Rows from block 5 of a small audio embedding model, named by matrix and row number. Rows with one number belong to one channel. Each number is 500 + 40 x the weight over its row's rms, rounded and kept within 0 to 999. All counts start at 0. Numbers have three digits each. After the name is the row's rms in percent of the matrix's.
After each channel's rows are labels from the 100 clips, of 14976, where the channel reaches its highest value: "loudest" is the band of the loudest frequency at the time of the peak. Only what is clearly more common there than usual is listed. The data: strings of digits, spoken by a formant synthesiser in many voices. In brackets: how many of the 100, against the usual share in percent.
# convs0: expand pointwise conv (model.blocks.5.convs.0.weight, 1184x296x1), inputs 0-147
# convs1: depthwise width-5 conv (model.blocks.5.convs.1.weight, 1184x1x5, trained with AdamW), a 5 kernel
# convs2: project pointwise conv (model.blocks.5.convs.2.weight, 296x1184x1, transposed), outputs 0-147

convs0.726 107:447507494429504461498420580442547512509444519471459541518524485405430572475478519524570469447475502479471487536536518515444513480451430463487532509447503547518489425486500458508528562506500455570557445509592541509486503534487482528464454475504526595507536529550588576472546525587451504525552485436505524550518487505511615431529527585564607528457476516472519512475483530532551458435516492475452457507526399488549500527518492402573540498502543462
convs1.726 069:480449492537559
convs2.726 124:468430537451537491507488458564497521568459512531502527501635541491569461480556465480555517438490496520479491492515496507396557519529491462494490465405574486472456499566518514497451428580533483465489487452512499567486465501507511536525530504462532501586529475508525508533498471488551444523512508534518503499537466538455551487496556391539484508542623475416555550503499515550498532510463462513552474507494437536561496488499497495581553517496539490
loudest: 4000 to 8000 Hz (79 vs 17.3)

convs0.286 104:474499513529537421496468545476466482518476476446527439462512470524518491580533485508436553423507496449491476475522565441484451445496515554549499486544550520449539569536553494462519527437518468491475516485462479509488566476460455615489569509471485423475459502491512506562468501466488443489474592461545473466524497455481512506504475428480526481546443429502459537467552448478546440432538506522504499464474537536509516512555517507552500465483460507
convs1.286 104:458466492571499
convs2.286 124:496431467465488535491529497501561528441525500536509443441511407552536499477475483514466495532487456506505478495555484491490467481589486485507488524484472534524553486427545517576508484511474520509536472487542447521466489528497480470559439433533558535554564506595587587516416585481477509518456520522514484439490513550504560521519458557477517498449510468579501568410546470562550466559527450485506505540441538507471552442566478461483504600556555568
loudest: 250 to 500 Hz (55 vs 23.6)

convs0.671 096:467507531538497540493447488446494543521497471448515491505525468441480525492484445559496598502481514451491504536542483517444480470459459585491510478467440569513533512506508494474559470501469506474523429474461495507571492550475425443531457538493453493417533518463474527562521521554468513517401427479528511501541472477478560542480497508534479470511538490510457469504441517536517544457479561522493470538483508447497529486437463484428546500565549514
convs1.671 043:499532576521528
convs2.671 089:530501507611484563474527578421487444440503486539512505431490523529558502508556521497532513454544466437580476469500482501454472493527434494516577572499590486525426534618531507517455579523506461513484467466478498505551505623557458570516521545444545583479530467499521489496491467507486435525445504511433486485542503468475509447536509446522478568519498483469459505465512553498553486514550462531462553432462515547516539440501515497426442465501507499
loudest: 250 to 500 Hz (48 vs 23.6)

convs0.625 097:449449532520502507515526477452436519477473522473464565520451509575505493513493517461520508422504440503417456508460423531484467496507445450471578486537464450526518526520469513437506555574423490525510559454474534527485445530540434483566477535531485499577425417532458491520500448533420472438445565499476504437504510526481490546425457502484521461494504491490480481487559484521489482431494564554466498486510492494427477473523533545489443556534495487
convs1.625 042:532459489555453
convs2.625 096:557462460610489524512497518569506507454575474501535540519456457453542483538521481518501513531550476404432433554546517482540543489510455477573489524476489484454504549528513561528478502518486537496561484469507544451441533529493507538508470446508475459494464446464441517467523497506546492451502547539541435501506556468527482571466445520494518511547593506498482505535523509476484455481476469545465464531424507552434474456445440422523527459448482478
loudest: 4000 to 8000 Hz (64 vs 17.3)

convs0.336 103:453471486478463485505552593498516423566516525419494561549461463522489523458499507601471543473580542609482485507480487516486544487421497473513452470458554487577504491445532482561468477422542523502523479482414472473534494504486529453531431487478557563510479453602533528507448568528469463512468494475475461541537454518480600547563507535512483495513527545493543520520468544502490449488538490460488496498519462506457483540519521417490443518475542531
convs1.336 072:495469436485552
convs2.336 103:507524506480484511558524502555485559586516509536540462458575492464527495515489456505533513542499497481468469491477514458490591561529553447466456486465500460516504496524515485532489472558514488539462519450493479560518519448400440512529528435535540497544574493531514602524479481473458607487440505531482490485487421503475489501556550522598610523458515513467517508530465547579513516532479559465585455485521467511470495519485440440583469533469581503
loudest: 4000 to 8000 Hz (78 vs 17.3)

convs0.742 095:525486481607462575422541508517547480537484509485504469533508412479511462512461446535488552484533518479551483523462546531444462477490464549456515501473493477544531486458513559487468434521483513497450470519423492448565543569500493441560458509505579494437507531568509552491469452504558504472529500512474540449517505417410594567393473531453437548482528521502561491537442488474483483528482502527524530521568487501561527401478493494486467588499577557
convs1.742 045:544508502568463
convs2.742 093:509487481596450493441551539531481517451501525513480529470463491432557510488498551464457521440533454507440516585454461581454563499484466518539488551511512508595477527530506474529500522487519570481497444477541520415468500560566495562514514467432562460431518513516495509530486538492427540510476470520480472571521533492496463458517493566503501516482545491536430532502564460532478502548501500550495517501397506537442472519473428479481461523487518447
loudest: 4000 to 8000 Hz (42 vs 17.3)

convs0.428 110:490543451521540551502503471478490520497557546504455499508526472470485472471476464432496547521561532564445575494528493540492467522498502515500529533532480505485500514525536435523518475462593458466464498513570496379481533582528494518487502574509607517429495546614585519521576506515530471540523490505466495493522466460508388525500468468426449444460514519487494418546487470542516477495485531470553489516424562460594456452529457557492452515494489494
convs1.428 181:544562524478466
convs2.428 110:459490510479559509472498515505430491468406489468501539504520459511563485506459469502532517442494527450490477463543506508475543518502524521499520501482391486508411484414480428558434496436494494525459548473492502558520480479529470518459440483509525477532456537525424577539498475542453520466457513400472567521514493489436551484506569399419434481445503481519527501412531544515533481495433523530481483486384450433496500474457474535500487505437514428
loudest: 250 to 500 Hz (65 vs 23.6)

convs0.599 113:626519478539500551457477467537521430434526485486476553490470490549431439540504510515501484534470542488465430483540420484495449515510455484487486442533444488488467597550464471503542541503552566442537565547486460540553561482519480499576471493553566554448504473469540472540517488501514420512552522519538569491448556477517494439547548538508496506475533521498507513479457513573452540529448476463450561458460542474439484435510495491486490465513556503
convs1.599 101:513489462506579
convs2.599 123:514420532465545545427496396508546507449556518509496535470460464535523545494482534482554490511511482493540507499490511487524437498445430478434478460468502526519476485534510528465483492433521500519494491495544528552456522495484545553512490489553532487541553504617574524492498534478507511481541494519521429486560507490509574475549538501528498427466463504505479507501546499531521492449434470543449532451497483484552549485529504504571533482540449537
loudest: 250 to 500 Hz (61 vs 23.6)